Rows from block 7 of the text encoder of a small contrastive image-text model, named by matrix and row number. Rows with one number within an expert belong to one neuron, the router's apart. Each number is 50 + 10 x the weight over its row's rms, rounded and kept within 0 to 99. All counts start at 0.
After each expert's rows are labels from the 100 texts, of 14848, where the router gives the expert most weight on average: "tokens" is the input token at the peak. Only what is clearly more common there than usual is listed. The data: rosettes with rotational symmetry.
# router: router (text_encoder.blocks.7.mlp.router.weight, 8x192, trained with AdamW), inputs 0-47
# gate: expert gate (text_encoder.blocks.7.mlp.gate, 8x192x192), inputs 0-47
# up: expert up (text_encoder.blocks.7.mlp.up, 8x192x192), inputs 0-47
# down: expert down (text_encoder.blocks.7.mlp.down, 8x192x192, transposed), outputs 0-47

# expert 0
router.0:48 50 44 47 36 48 73 56 60 55 37 48 58 34 30 51 50 64 53 44 46 34 48 57 58 59 52 58 48 59 49 47 64 52 28 61 49 47 46 42 41 55 61 36 57 49 54 54
gate.6:43 60 53 62 51 39 52 58 69 63 71 53 59 53 50 54 53 39 59 58 52 51 51 31 33 50 57 36 43 45 44 57 40 63 45 57 37 41 45 46 54 40 59 44 58 44 56 44
up.6:49 68 57 57 46 51 55 50 74 62 55 57 64 51 51 43 51 43 70 46 41 39 52 28 44 41 60 42 39 40 45 44 39 56 49 54 54 47 47 51 54 48 53 51 65 51 49 51
down.6:61 50 42 62 49 63 47 43 48 39 30 47 46 47 48 47 49 50 48 51 41 53 53 64 57 64 59 62 51 49 51 46 54 38 58 51 60 35 59 39 47 65 42 49 56 61 54 47
gate.7:35 65 31 64 81 54 53 34 53 46 70 33 70 52 42 51 47 55 47 31 67 69 44 45 42 34 39 45 58 55 58 34 58 43 46 35 63 45 40 51 41 62 49 46 54 45 55 45
up.7:52 56 50 68 57 53 69 36 58 48 60 29 52 43 42 32 43 71 59 30 54 61 59 43 35 39 46 61 50 59 61 41 52 44 41 43 60 52 48 53 49 57 43 48 43 56 39 47
down.7:62 45 50 56 56 44 56 51 70 52 44 31 62 39 44 43 36 70 54 47 39 57 43 51 51 45 54 47 60 46 62 42 62 44 39 35 57 35 47 44 47 39 48 41 57 39 43 50
gate.8:57 67 41 56 53 42 59 50 39 60 59 38 46 42 43 57 62 67 43 25 51 47 44 59 66 29 52 84 66 30 66 31 51 66 59 63 48 51 70 43 37 48 50 43 60 67 37 50
up.8:46 65 41 60 52 41 50 49 37 57 62 50 34 47 41 77 57 52 40 33 50 43 35 64 72 37 54 64 65 26 56 35 55 65 66 69 42 51 65 58 48 38 48 43 62 79 43 57
down.8:49 52 38 57 53 65 57 49 52 49 32 51 38 61 65 42 31 52 48 44 49 48 54 44 33 65 45 42 41 47 53 45 42 40 48 41 56 63 40 42 57 56 59 52 49 37 65 48
gate.9:42 61 44 58 65 49 40 61 23 54 54 46 44 53 43 49 54 64 48 52 52 51 48 41 50 51 63 52 66 41 50 37 44 57 59 43 43 48 58 29 55 66 51 55 57 66 62 71
up.9:49 41 51 62 47 44 61 47 23 57 45 49 56 50 41 64 57 74 45 39 65 36 51 49 62 51 52 57 65 48 57 47 50 47 57 52 35 33 46 54 60 57 53 54 58 53 61 57
down.9:49 51 41 39 42 51 58 47 36 44 34 60 59 52 47 66 58 72 31 33 54 43 58 59 52 42 47 56 68 49 55 48 39 34 57 56 45 52 59 45 64 33 57 48 47 45 67 58
gate.10:53 70 51 53 59 43 47 48 38 61 53 44 48 70 58 55 37 53 36 50 49 41 31 44 58 39 53 47 57 56 58 66 50 50 57 48 40 52 38 43 53 64 38 62 52 43 57 41
up.10:45 39 55 22 54 61 47 68 57 53 56 56 57 41 34 53 44 40 54 66 52 68 49 54 62 58 66 56 30 51 44 34 46 57 50 51 55 47 53 65 43 35 63 35 43 40 40 50
down.10:40 34 44 46 57 68 44 57 61 49 53 54 60 33 43 47 54 28 58 77 47 60 60 62 58 57 52 45 40 50 48 27 62 61 45 38 47 36 56 54 49 55 62 32 46 54 45 55
gate.11:37 42 57 65 68 45 50 54 51 46 58 50 40 39 51 50 62 39 57 48 52 60 53 39 37 45 30 49 58 40 67 54 52 64 47 48 38 65 62 31 62 28 47 63 47 49 44 46
up.11:61 57 48 29 49 46 58 43 38 50 30 57 57 66 49 48 34 51 45 42 52 41 37 45 52 49 61 38 35 48 37 43 43 46 53 55 63 40 49 68 42 58 51 42 47 46 36 50
down.11:38 20 72 51 55 36 54 40 48 59 67 42 53 62 47 65 51 45 58 61 42 57 44 38 46 40 69 37 54 52 51 43 51 49 37 55 51 52 46 53 29 39 49 49 57 45 35 53
tokens: "rosette"

# expert 1
router.1:57 53 56 54 53 52 58 34 49 36 59 39 29 57 42 63 50 48 49 70 55 66 73 44 42 58 43 38 48 50 70 42 63 49 59 50 46 58 55 44 55 49 66 32 35 53 47 41
gate.6:54 52 48 45 51 48 53 17 44 46 58 45 34 56 47 52 40 50 48 55 53 44 46 46 62 63 43 55 59 67 45 64 36 50 50 48 42 53 61 63 41 58 61 49 46 32 32 46
up.6:48 59 40 42 59 40 39 51 36 71 42 66 35 68 50 41 47 40 58 47 56 55 43 56 62 63 60 35 48 52 48 61 53 52 47 49 44 35 50 66 29 38 48 45 47 52 31 39
down.6:38 60 57 55 61 37 51 50 59 43 49 47 43 76 59 33 61 52 48 33 59 59 42 57 53 53 43 41 55 49 44 45 35 69 69 47 44 43 61 44 37 51 56 54 50 34 41 42
gate.7:44 56 46 39 32 43 63 45 30 42 43 50 40 54 64 51 55 49 60 45 62 29 40 44 51 60 55 47 62 40 52 51 75 71 67 46 48 59 44 66 50 58 36 45 65 59 46 44
up.7:65 41 47 46 55 48 53 57 40 54 43 56 40 32 61 29 42 56 52 61 54 49 52 46 54 37 43 59 39 41 45 38 69 55 48 30 51 60 51 55 50 65 24 43 58 67 62 53
down.7:61 50 51 54 44 58 67 53 46 52 32 34 44 43 52 52 62 47 56 46 53 29 46 58 49 42 66 68 57 35 60 54 61 54 56 55 37 54 55 63 55 68 36 50 66 68 48 36
gate.8:52 30 33 37 45 47 44 54 47 49 63 46 40 59 60 48 57 46 58 74 46 39 48 49 43 47 48 47 67 35 36 62 52 45 39 51 65 50 37 41 52 50 50 39 57 65 70 47
up.8:52 61 50 57 43 68 41 36 40 47 64 29 47 65 53 46 53 45 45 68 54 49 61 40 35 72 53 59 40 37 51 52 57 49 48 49 33 30 58 44 46 59 64 55 42 52 25 56
down.8:62 58 46 53 42 62 50 50 54 53 73 55 36 70 57 57 52 55 49 70 44 55 48 41 51 66 49 50 43 37 19 38 48 44 30 57 38 42 38 56 44 52 65 57 71 40 43 48
gate.9:50 58 45 42 39 47 43 49 62 42 31 40 43 43 45 49 45 53 43 56 52 52 42 61 49 66 41 52 46 43 55 67 81 48 53 46 42 46 51 42 65 67 42 53 56 40 53 56
up.9:50 41 65 62 37 52 54 45 44 40 38 36 46 38 36 45 49 49 32 62 48 46 44 41 57 63 51 51 49 72 54 57 67 73 49 62 50 51 54 39 35 42 47 34 52 52 43 40
down.9:37 46 56 59 56 54 57 45 48 56 63 47 67 70 42 49 51 52 47 29 55 43 64 41 59 63 31 54 59 67 35 46 31 59 44 69 55 47 52 56 52 17 43 47 36 54 68 45
gate.10:59 47 30 61 58 44 59 58 53 51 31 64 63 47 42 46 34 29 42 55 44 49 56 39 67 42 53 58 55 62 59 40 59 51 51 50 69 59 55 45 66 60 40 45 41 62 44 43
up.10:52 52 63 47 43 49 65 59 38 54 65 58 41 71 43 31 46 74 55 49 49 36 28 46 68 42 75 53 54 49 65 39 58 40 41 64 48 53 50 58 59 38 62 57 54 41 56 43
down.10:67 59 42 57 43 63 61 28 52 46 55 49 41 73 51 61 48 57 51 47 66 56 34 48 57 39 57 59 56 31 65 50 69 55 30 40 55 33 58 61 73 40 53 67 52 53 55 55
gate.11:50 41 54 38 49 40 38 46 45 49 50 50 36 65 63 26 37 50 32 56 45 59 57 38 46 54 66 49 36 47 58 66 54 48 46 53 34 57 49 49 45 46 55 47 50 48 60 53
up.11:43 56 37 70 56 46 71 61 55 54 53 56 70 38 36 74 60 53 69 47 65 45 49 64 50 35 27 52 60 45 44 48 48 53 56 50 50 51 44 45 60 60 52 50 55 57 47 53
down.11:51 55 63 34 50 46 51 44 58 67 40 54 48 31 72 59 63 61 36 58 42 55 42 36 59 40 40 53 57 47 53 40 52 61 56 50 64 60 43 44 43 60 33 53 69 38 71 42
tokens: "pinwheel"

# expert 3
router.3:40 57 52 46 54 41 46 56 54 59 57 42 71 41 39 70 41 35 48 58 55 54 49 52 53 46 46 52 58 46 38 60 41 67 62 56 39 58 57 58 62 65 26 58 43 52 48 35
gate.6:49 53 61 54 31 50 61 30 47 64 36 44 46 40 52 49 62 41 58 35 56 52 49 38 47 43 54 26 61 69 50 43 42 55 58 42 59 58 42 49 48 52 28 54 51 65 42 48
up.6:40 50 52 56 55 48 49 70 50 38 48 53 50 66 44 66 50 41 56 42 43 51 54 69 69 43 43 77 44 35 48 54 63 49 46 62 54 57 51 51 35 46 63 59 60 50 42 51
down.6:57 48 49 63 33 42 33 42 57 25 31 59 61 50 53 47 58 62 49 48 54 43 57 58 65 50 56 45 60 54 49 59 41 46 52 51 59 57 41 38 51 48 35 46 54 58 33 48
gate.7:63 42 43 70 56 27 46 39 55 67 37 49 49 65 59 42 44 65 56 48 50 52 54 40 49 73 74 47 52 74 48 46 47 45 51 67 44 52 50 52 42 63 24 52 64 48 56 45
up.7:38 40 55 47 58 38 32 39 58 45 51 44 62 56 42 26 22 37 58 74 54 47 48 51 44 64 57 53 50 44 60 42 51 54 57 41 67 38 69 49 54 60 33 43 45 54 29 51
down.7:43 48 40 64 66 58 51 63 42 39 62 55 50 60 59 53 50 56 57 61 52 53 50 75 74 56 57 58 39 51 43 43 44 46 68 42 48 70 53 71 46 55 39 39 55 48 57 52
gate.8:52 52 53 35 30 54 63 50 51 51 52 66 54 64 33 38 40 33 55 45 42 48 54 40 39 61 47 27 49 54 54 70 47 48 76 39 62 39 67 52 42 58 64 43 54 48 50 57
up.8:41 57 45 38 39 52 61 47 41 55 63 43 49 49 63 48 42 48 69 53 45 45 32 64 73 52 53 50 38 39 37 33 57 55 48 27 32 33 41 55 43 61 51 53 61 58 32 41
down.8:52 49 49 51 49 48 52 55 57 58 63 51 47 53 41 33 59 43 63 48 48 46 55 72 69 46 54 49 46 40 41 50 64 54 50 33 56 35 56 47 51 43 50 69 57 55 29 52
gate.9:69 56 62 69 47 35 48 56 39 66 28 55 45 44 46 37 40 49 58 47 43 70 54 33 32 53 50 36 50 46 38 51 52 52 49 37 65 50 58 55 49 48 61 64 59 60 66 45
up.9:56 52 59 67 49 58 46 52 57 70 47 60 25 50 46 49 57 57 48 39 50 46 59 61 47 55 31 29 40 56 36 50 54 33 63 55 59 58 57 53 48 50 52 57 53 53 50 42
down.9:60 64 71 62 53 40 62 42 41 65 57 42 33 39 34 59 48 44 37 49 34 47 53 43 47 62 46 36 44 52 48 51 43 45 57 53 39 48 48 46 56 44 41 63 49 66 72 47
gate.10:54 71 56 52 49 49 59 54 34 47 74 51 38 41 60 60 46 36 30 45 55 59 43 47 37 42 66 54 59 51 52 49 51 56 37 57 75 48 51 53 47 53 52 57 35 59 56 43
up.10:57 69 55 49 58 60 41 55 48 44 58 36 31 56 41 64 58 39 40 40 58 57 42 36 47 51 46 47 61 48 62 61 41 47 51 58 65 36 55 60 60 72 42 52 39 64 45 43
down.10:38 43 46 52 64 59 45 65 52 58 54 57 56 52 60 34 50 60 61 59 52 50 64 47 63 58 51 49 51 54 50 46 53 59 47 69 34 39 64 51 58 34 55 53 74 50 52 59
gate.11:42 42 55 52 65 37 51 66 47 59 42 43 42 63 48 57 46 43 52 60 38 59 52 60 53 66 43 61 68 57 55 41 41 56 52 57 49 47 43 51 36 56 40 40 47 50 66 52
up.11:65 57 40 55 34 68 50 27 37 58 63 59 50 60 43 61 51 56 56 44 53 48 48 40 64 47 41 55 52 43 39 56 50 47 44 44 56 46 62 56 54 41 41 46 58 52 47 37
down.11:68 41 35 57 38 50 44 48 46 53 66 59 56 61 47 60 54 51 46 53 40 44 49 41 60 46 55 27 56 61 31 48 54 54 36 42 57 60 48 43 53 39 40 45 53 55 50 38
tokens: "-"; "ten"

# expert 2
router.2:62 30 43 51 56 45 57 59 56 58 50 71 64 43 67 51 49 59 49 54 47 43 46 56 34 35 52 43 56 54 40 59 47 48 52 38 55 50 40 51 56 44 33 39 71 48 55 52
gate.6:54 45 43 67 34 60 31 31 51 42 56 38 32 65 66 48 32 39 55 33 42 32 66 51 42 53 49 52 60 52 60 36 48 37 48 54 41 45 62 41 43 59 47 52 46 52 59 37
up.6:55 52 39 47 63 59 50 46 55 52 45 47 32 38 47 53 65 68 41 36 64 54 46 49 69 47 39 38 53 35 46 63 52 56 56 53 63 45 47 40 50 56 64 51 52 57 48 60
down.6:38 48 42 62 40 52 56 65 48 49 54 52 53 32 51 54 31 51 61 38 55 57 59 54 37 67 50 38 39 41 49 38 56 43 36 37 55 39 49 60 50 51 49 48 46 50 63 24
gate.7:40 39 33 54 47 46 59 51 58 59 65 38 48 55 59 53 53 38 46 54 43 55 52 57 54 40 51 40 58 47 33 57 48 38 64 29 39 50 37 59 51 49 56 60 50 60 34 58
up.7:33 55 51 62 58 53 49 37 52 46 39 50 55 58 44 63 41 59 52 48 47 46 46 35 60 44 47 62 44 47 53 36 39 52 58 62 39 52 40 49 49 52 33 59 42 50 44 53
down.7:60 47 51 45 55 59 55 56 42 41 54 54 64 48 60 51 46 51 58 68 53 63 40 58 59 51 27 38 52 50 53 58 45 56 57 45 34 54 73 60 47 37 40 65 35 50 47 53
gate.8:47 38 45 55 42 57 46 48 40 65 44 59 51 68 59 46 47 44 54 61 44 41 44 53 56 33 57 65 75 49 60 54 45 63 57 58 53 41 65 48 34 39 52 47 58 56 46 39
up.8:54 46 50 41 65 48 64 40 53 59 53 35 56 44 61 64 36 58 64 48 59 56 59 45 52 44 38 49 45 58 55 52 34 73 47 51 34 66 48 36 58 45 31 64 60 59 61 48
down.8:44 38 42 47 49 52 65 33 45 59 55 35 45 47 55 51 48 62 56 54 70 48 45 44 60 54 50 50 53 39 55 56 38 51 47 43 60 47 51 41 44 71 16 40 62 64 43 39
gate.9:64 50 54 54 55 54 47 70 49 49 65 43 52 64 60 52 66 62 60 66 41 53 41 62 52 56 43 48 41 51 42 34 46 52 56 50 44 54 56 44 52 63 64 47 34 66 55 35
up.9:45 66 59 60 47 67 46 65 52 53 63 51 64 49 51 35 45 32 65 45 60 37 57 63 33 76 50 52 50 55 53 46 70 42 50 41 48 59 60 54 41 55 68 55 52 35 51 53
down.9:47 49 68 53 39 58 34 55 44 36 58 44 62 53 55 49 53 47 54 30 46 40 52 60 35 63 52 62 38 62 51 59 72 61 48 47 45 58 48 59 56 39 44 47 54 50 62 61
gate.10:54 48 57 50 52 50 59 46 44 56 50 64 59 62 53 45 34 56 59 56 46 41 43 45 47 49 65 47 43 57 50 59 38 53 49 33 63 53 45 37 68 56 36 51 74 66 53 41
up.10:66 53 64 58 40 56 52 44 66 61 38 55 50 64 60 49 42 66 57 52 51 56 37 56 36 66 50 48 56 64 33 65 36 58 40 42 61 60 49 37 56 49 52 33 67 49 51 43
down.10:42 48 52 53 41 42 42 48 52 34 59 44 51 37 57 44 59 49 35 60 61 43 56 57 47 49 43 50 55 54 64 54 59 63 43 66 43 54 50 70 28 40 59 54 30 26 65 60
gate.11:47 54 51 51 56 55 41 42 55 37 43 47 44 45 35 60 61 44 42 58 58 55 55 58 31 50 45 54 62 31 30 63 67 34 39 59 65 47 40 56 53 60 55 54 41 34 52 60
up.11:52 48 36 58 53 52 37 37 60 37 51 58 58 51 32 81 65 70 45 55 59 64 61 49 38 61 48 47 65 38 42 59 60 53 51 61 46 55 53 60 44 74 60 54 39 42 58 64
down.11:67 48 45 53 44 59 58 64 47 64 56 60 44 63 49 52 57 63 45 51 57 48 36 51 54 53 38 48 42 43 62 30 28 43 56 40 64 55 42 53 57 46 35 54 58 63 53 48
tokens: "three"

# expert 4
router.4:50 62 54 63 50 57 43 47 43 48 37 53 21 77 59 58 52 52 44 39 36 50 42 57 43 39 56 55 36 43 60 57 56 39 50 47 63 35 46 53 58 52 47 72 55 41 55 48
gate.6:62 62 51 50 59 42 53 45 46 52 42 39 40 51 55 63 44 55 51 35 43 52 52 67 53 62 31 60 48 48 34 45 57 59 67 43 51 56 51 52 66 43 53 51 53 39 51 61
up.6:46 63 65 44 45 49 41 53 60 38 46 46 40 36 59 62 56 31 49 49 53 58 56 52 52 55 52 57 72 49 69 36 51 59 57 40 44 59 57 52 46 40 63 37 57 35 48 50
down.6:52 35 37 58 57 51 51 51 36 49 57 35 55 50 35 55 55 49 57 67 66 45 43 50 45 50 50 43 47 44 44 66 32 35 37 66 40 38 53 47 45 61 40 60 41 55 56 49
gate.7:30 50 57 59 25 53 42 50 45 50 51 44 52 56 33 41 51 56 50 51 65 41 44 56 47 57 50 33 62 44 49 55 40 50 51 46 47 37 31 33 43 66 37 63 36 55 42 48
up.7:60 45 55 49 37 51 39 33 45 47 43 63 27 65 44 56 63 71 40 50 50 43 49 22 55 31 52 41 51 50 53 65 52 42 45 58 58 30 36 42 52 60 48 61 39 44 64 61
down.7:45 60 41 35 74 46 51 43 50 63 49 52 58 42 76 64 46 44 49 53 43 65 56 56 53 54 37 41 38 57 61 30 53 51 50 57 55 54 50 63 60 46 52 41 48 41 64 32
gate.8:35 46 58 36 53 31 58 31 57 55 39 36 58 50 40 47 54 50 45 40 55 56 41 35 42 54 58 63 66 58 45 44 58 54 61 47 43 56 58 39 65 37 54 52 45 43 57 55
up.8:41 55 59 56 43 53 63 46 62 36 58 45 65 53 50 38 51 56 60 49 53 56 64 52 47 34 42 38 52 63 53 41 42 58 50 45 62 64 55 50 36 50 39 39 50 35 54 54
down.8:39 70 43 56 62 28 59 45 55 38 50 47 58 60 38 38 52 50 51 45 54 58 52 42 60 30 50 62 57 67 43 52 39 71 42 48 58 58 54 42 36 42 50 52 51 45 48 44
gate.9:59 36 55 43 47 42 57 35 43 42 59 49 45 41 50 11 45 42 56 58 36 48 61 43 41 64 56 44 54 65 47 44 55 61 47 45 43 40 63 46 49 52 55 45 61 51 32 38
up.9:60 43 47 66 51 38 50 60 57 36 57 40 41 72 57 56 50 39 64 54 43 51 51 51 38 46 51 36 46 40 46 52 54 41 27 48 44 57 44 65 42 39 63 41 45 41 47 43
down.9:57 50 59 69 55 42 55 62 51 34 58 47 51 44 54 42 48 38 70 58 51 49 53 53 54 55 46 42 71 54 59 47 58 55 37 34 42 60 68 54 58 48 58 30 44 44 47 47
gate.10:55 43 47 61 50 36 69 42 47 58 57 51 49 51 59 32 43 45 41 55 38 52 45 41 62 66 61 69 54 52 50 35 57 51 50 65 46 46 55 52 50 34 34 30 35 66 56 52
up.10:51 56 27 53 49 53 56 69 53 45 49 66 49 69 63 43 52 44 37 38 41 61 55 53 55 63 43 43 37 34 47 61 62 46 49 47 50 57 53 45 54 55 47 62 41 57 53 38
down.10:54 50 36 37 43 49 54 64 57 49 52 56 38 60 53 49 52 28 29 52 48 63 55 38 49 67 51 43 27 42 47 49 49 49 54 45 56 54 47 47 50 48 42 52 50 62 50 46
gate.11:46 48 56 47 53 62 58 58 76 54 54 39 41 37 55 53 51 54 34 44 31 58 59 27 70 41 36 39 55 43 30 37 37 64 42 34 51 61 55 40 50 47 55 43 47 53 58 62
up.11:56 57 53 49 43 56 55 60 52 59 48 60 60 35 60 48 47 59 49 37 51 49 56 67 53 78 63 55 47 48 48 58 64 34 58 52 35 55 36 38 56 42 54 51 45 31 60 52
down.11:41 46 56 49 48 40 53 59 20 40 76 59 63 62 42 58 57 38 68 66 46 55 44 56 58 38 66 37 52 50 77 30 42 52 54 59 57 42 44 56 48 43 40 51 53 57 18 51
tokens: "colours"; "earthy"

# expert 6
router.6:48 44 48 50 66 59 73 47 45 35 56 57 56 68 62 62 42 62 61 52 45 26 39 35 44 77 44 58 44 55 44 43 62 51 61 49 60 32 45 50 48 44 55 44 50 52 54 69
gate.6:48 43 61 48 54 49 51 39 52 62 68 50 46 41 49 51 66 54 47 68 38 46 52 42 58 46 61 49 59 66 37 37 36 60 59 50 43 47 63 48 47 53 55 54 46 72 37 49
up.6:57 51 43 44 44 43 61 49 41 49 42 59 44 63 52 48 22 55 42 43 72 58 42 60 42 67 26 46 46 39 59 62 46 50 37 44 53 55 40 38 47 42 39 56 48 28 65 44
down.6:68 77 50 40 31 45 54 46 35 31 57 49 39 52 61 50 34 55 44 56 58 50 47 50 59 52 58 58 41 55 60 58 43 31 51 40 49 54 48 32 67 60 43 45 61 60 68 43
gate.7:78 54 67 39 64 39 57 31 46 43 46 30 50 60 39 45 45 76 48 43 60 55 44 53 53 40 56 56 50 50 60 43 55 63 57 42 41 62 58 60 32 57 49 47 60 48 54 44
up.7:43 59 45 51 43 49 29 65 50 41 61 32 47 50 44 57 51 39 62 59 54 84 57 53 60 55 53 48 45 44 44 44 47 55 44 50 41 43 48 41 67 60 30 50 37 48 48 42
down.7:48 46 45 56 62 53 42 37 44 63 41 52 59 48 35 40 60 48 44 71 64 50 47 52 40 41 66 44 36 40 60 57 56 74 50 48 38 66 40 26 56 55 53 57 55 49 59 56
gate.8:42 41 70 47 62 55 38 59 53 43 64 58 39 50 51 54 56 62 64 38 46 47 59 58 57 61 37 51 65 49 52 58 39 60 47 53 63 48 70 51 38 30 48 48 54 38 44 65
up.8:42 72 39 55 49 60 46 50 77 44 25 40 56 38 62 42 35 37 49 57 66 62 42 54 70 40 50 40 45 31 41 47 50 62 48 49 52 65 44 64 55 55 51 40 41 65 37 51
down.8:53 59 54 44 50 52 60 36 64 46 50 47 58 36 38 68 45 59 59 57 64 65 45 61 54 47 52 52 43 28 60 59 56 49 36 48 58 31 45 43 42 44 44 69 50 59 41 31
gate.9:60 57 52 47 53 28 58 64 49 47 32 63 45 34 50 32 40 41 48 48 54 44 49 36 56 46 44 69 43 65 42 28 50 58 55 48 47 38 55 59 64 64 55 55 52 60 48 47
up.9:40 48 42 41 50 56 45 46 50 53 52 44 64 68 43 67 64 56 50 57 43 53 45 55 43 54 59 46 57 66 67 63 59 58 46 53 71 40 56 50 32 44 59 49 40 33 46 54
down.9:66 60 48 66 32 48 38 46 48 37 34 44 67 37 51 49 50 58 47 62 59 70 31 50 48 56 54 46 29 63 52 49 35 36 56 55 53 58 52 43 37 57 61 47 64 45 43 41
gate.10:52 46 70 51 26 44 41 55 32 59 48 49 60 76 46 41 48 58 61 35 52 58 49 41 40 53 59 44 51 62 39 63 41 47 49 63 52 52 53 43 62 40 52 39 33 41 48 55
up.10:49 67 47 59 63 43 57 41 58 65 41 35 60 49 32 60 45 51 39 37 62 52 51 49 49 47 60 51 46 46 58 51 59 58 42 30 50 33 39 63 59 42 63 54 38 55 52 54
down.10:55 41 65 54 62 56 49 41 61 68 36 49 67 53 63 45 53 52 56 57 64 53 49 45 34 52 50 63 48 54 37 54 59 52 44 56 74 61 54 37 71 41 63 35 51 41 40 44
gate.11:48 42 37 46 56 35 59 55 47 58 57 61 64 48 62 40 40 31 58 46 70 49 55 43 44 47 57 59 42 52 58 37 43 53 48 69 55 61 46 58 53 71 22 55 49 62 63 49
up.11:41 50 45 59 29 63 46 32 48 31 61 48 26 53 49 61 43 72 40 55 46 66 40 48 58 47 38 53 44 51 59 37 61 53 57 38 51 42 59 39 44 38 62 39 58 50 58 57
down.11:67 50 56 61 37 49 46 38 44 33 58 42 42 56 58 60 40 62 41 59 45 67 44 59 54 48 50 62 57 55 42 42 55 58 45 52 53 50 52 34 42 60 58 23 56 61 59 50
tokens: "mirrored"

# expert 5
router.5:39 56 47 49 54 60 42 49 50 40 45 48 41 70 63 16 51 42 61 42 44 53 43 39 62 55 52 39 63 61 51 56 31 42 50 52 51 49 57 55 35 42 51 58 32 57 35 49
gate.6:70 59 45 55 44 42 48 39 69 64 73 34 66 46 44 48 53 47 70 43 67 46 43 56 47 62 67 42 61 57 50 46 45 46 54 48 52 38 40 48 79 49 56 50 62 39 43 56
up.6:43 46 59 38 63 61 59 64 34 51 26 72 41 59 48 54 47 44 37 54 41 56 54 38 62 50 21 50 33 57 49 47 53 49 50 50 52 58 62 41 21 58 50 47 44 55 60 44
down.6:44 52 37 42 53 56 60 47 68 45 71 59 68 51 44 48 44 61 67 32 73 40 47 52 34 58 37 50 51 44 58 46 33 40 47 51 44 55 41 49 64 46 47 38 70 43 52 70
gate.7:46 38 45 37 51 57 36 45 46 58 59 51 38 59 34 44 44 49 54 39 46 38 43 38 49 63 46 42 42 53 51 45 52 48 57 37 41 46 52 58 31 46 35 48 42 45 40 39
up.7:45 33 39 63 52 47 38 38 39 43 51 41 55 53 55 30 56 45 51 44 49 52 48 35 61 60 54 33 54 53 43 50 50 44 48 29 49 51 41 60 46 39 44 47 46 62 47 37
down.7:63 56 42 45 43 50 50 74 50 43 52 67 47 50 41 57 52 38 54 60 51 63 47 68 53 48 48 51 54 53 43 51 50 53 48 66 45 63 54 49 55 51 63 50 57 36 39 50
gate.8:59 62 42 53 49 59 62 39 43 59 49 62 56 49 50 35 56 57 64 52 47 54 44 47 67 39 54 46 67 57 49 61 37 47 38 56 29 51 39 40 44 53 57 52 55 41 59 45
up.8:47 41 55 51 50 49 38 46 45 48 52 49 42 63 52 45 42 49 19 53 44 43 48 48 30 53 47 50 31 45 67 43 59 56 55 52 67 51 56 57 47 41 38 44 38 53 44 54
down.8:58 48 43 49 64 49 69 53 40 58 56 61 60 50 47 48 38 50 60 49 50 50 63 43 53 35 56 45 48 40 47 61 48 60 34 57 35 43 28 30 70 56 50 63 76 42 51 65
gate.9:56 38 45 41 64 52 52 41 44 60 44 63 53 47 54 50 44 55 57 37 19 49 61 36 49 52 55 37 46 49 60 43 46 44 56 61 44 40 55 56 56 43 59 59 66 51 56 65
up.9:48 56 48 58 31 38 51 56 53 38 58 45 54 53 48 45 55 48 37 44 69 51 35 49 41 75 54 55 50 58 51 57 52 68 29 40 49 62 51 49 67 53 47 43 35 35 38 40
down.9:68 49 55 42 66 48 50 56 49 66 59 46 47 46 56 55 39 67 68 56 46 39 56 56 46 49 54 49 53 71 46 53 64 59 49 53 54 53 59 42 69 54 54 50 68 52 55 46
gate.10:59 58 44 60 45 47 43 44 48 48 62 51 53 49 63 52 42 42 42 51 42 43 47 42 58 48 66 39 75 45 61 62 45 55 53 56 60 60 61 46 65 42 54 40 52 58 55 47
up.10:51 63 46 49 42 61 37 48 46 42 58 42 54 48 58 45 38 69 49 59 45 33 58 31 55 48 59 34 59 50 60 51 56 35 35 51 59 52 44 38 41 38 35 44 46 55 59 38
down.10:45 60 43 38 55 69 40 50 60 48 47 35 49 59 68 51 65 46 49 51 55 61 51 40 61 61 32 40 59 64 55 58 55 48 61 55 58 56 41 60 52 48 53 66 49 40 62 43
gate.11:54 54 55 42 38 49 49 40 40 46 55 62 55 57 54 51 49 42 50 39 52 49 66 32 49 58 48 66 55 50 55 41 47 57 42 49 57 61 35 55 61 62 36 54 49 78 18 53
up.11:51 48 44 52 52 50 47 45 48 47 69 66 54 63 64 38 47 57 46 55 55 64 46 40 65 36 54 50 48 45 49 49 43 33 49 42 59 66 48 50 51 72 56 68 44 72 26 41
down.11:62 61 41 52 58 62 34 43 46 52 54 67 52 50 55 40 40 51 42 61 30 70 52 46 48 33 40 62 52 46 65 60 33 36 55 54 61 64 45 63 50 56 55 82 41 70 34 45
tokens: "grey"; "six"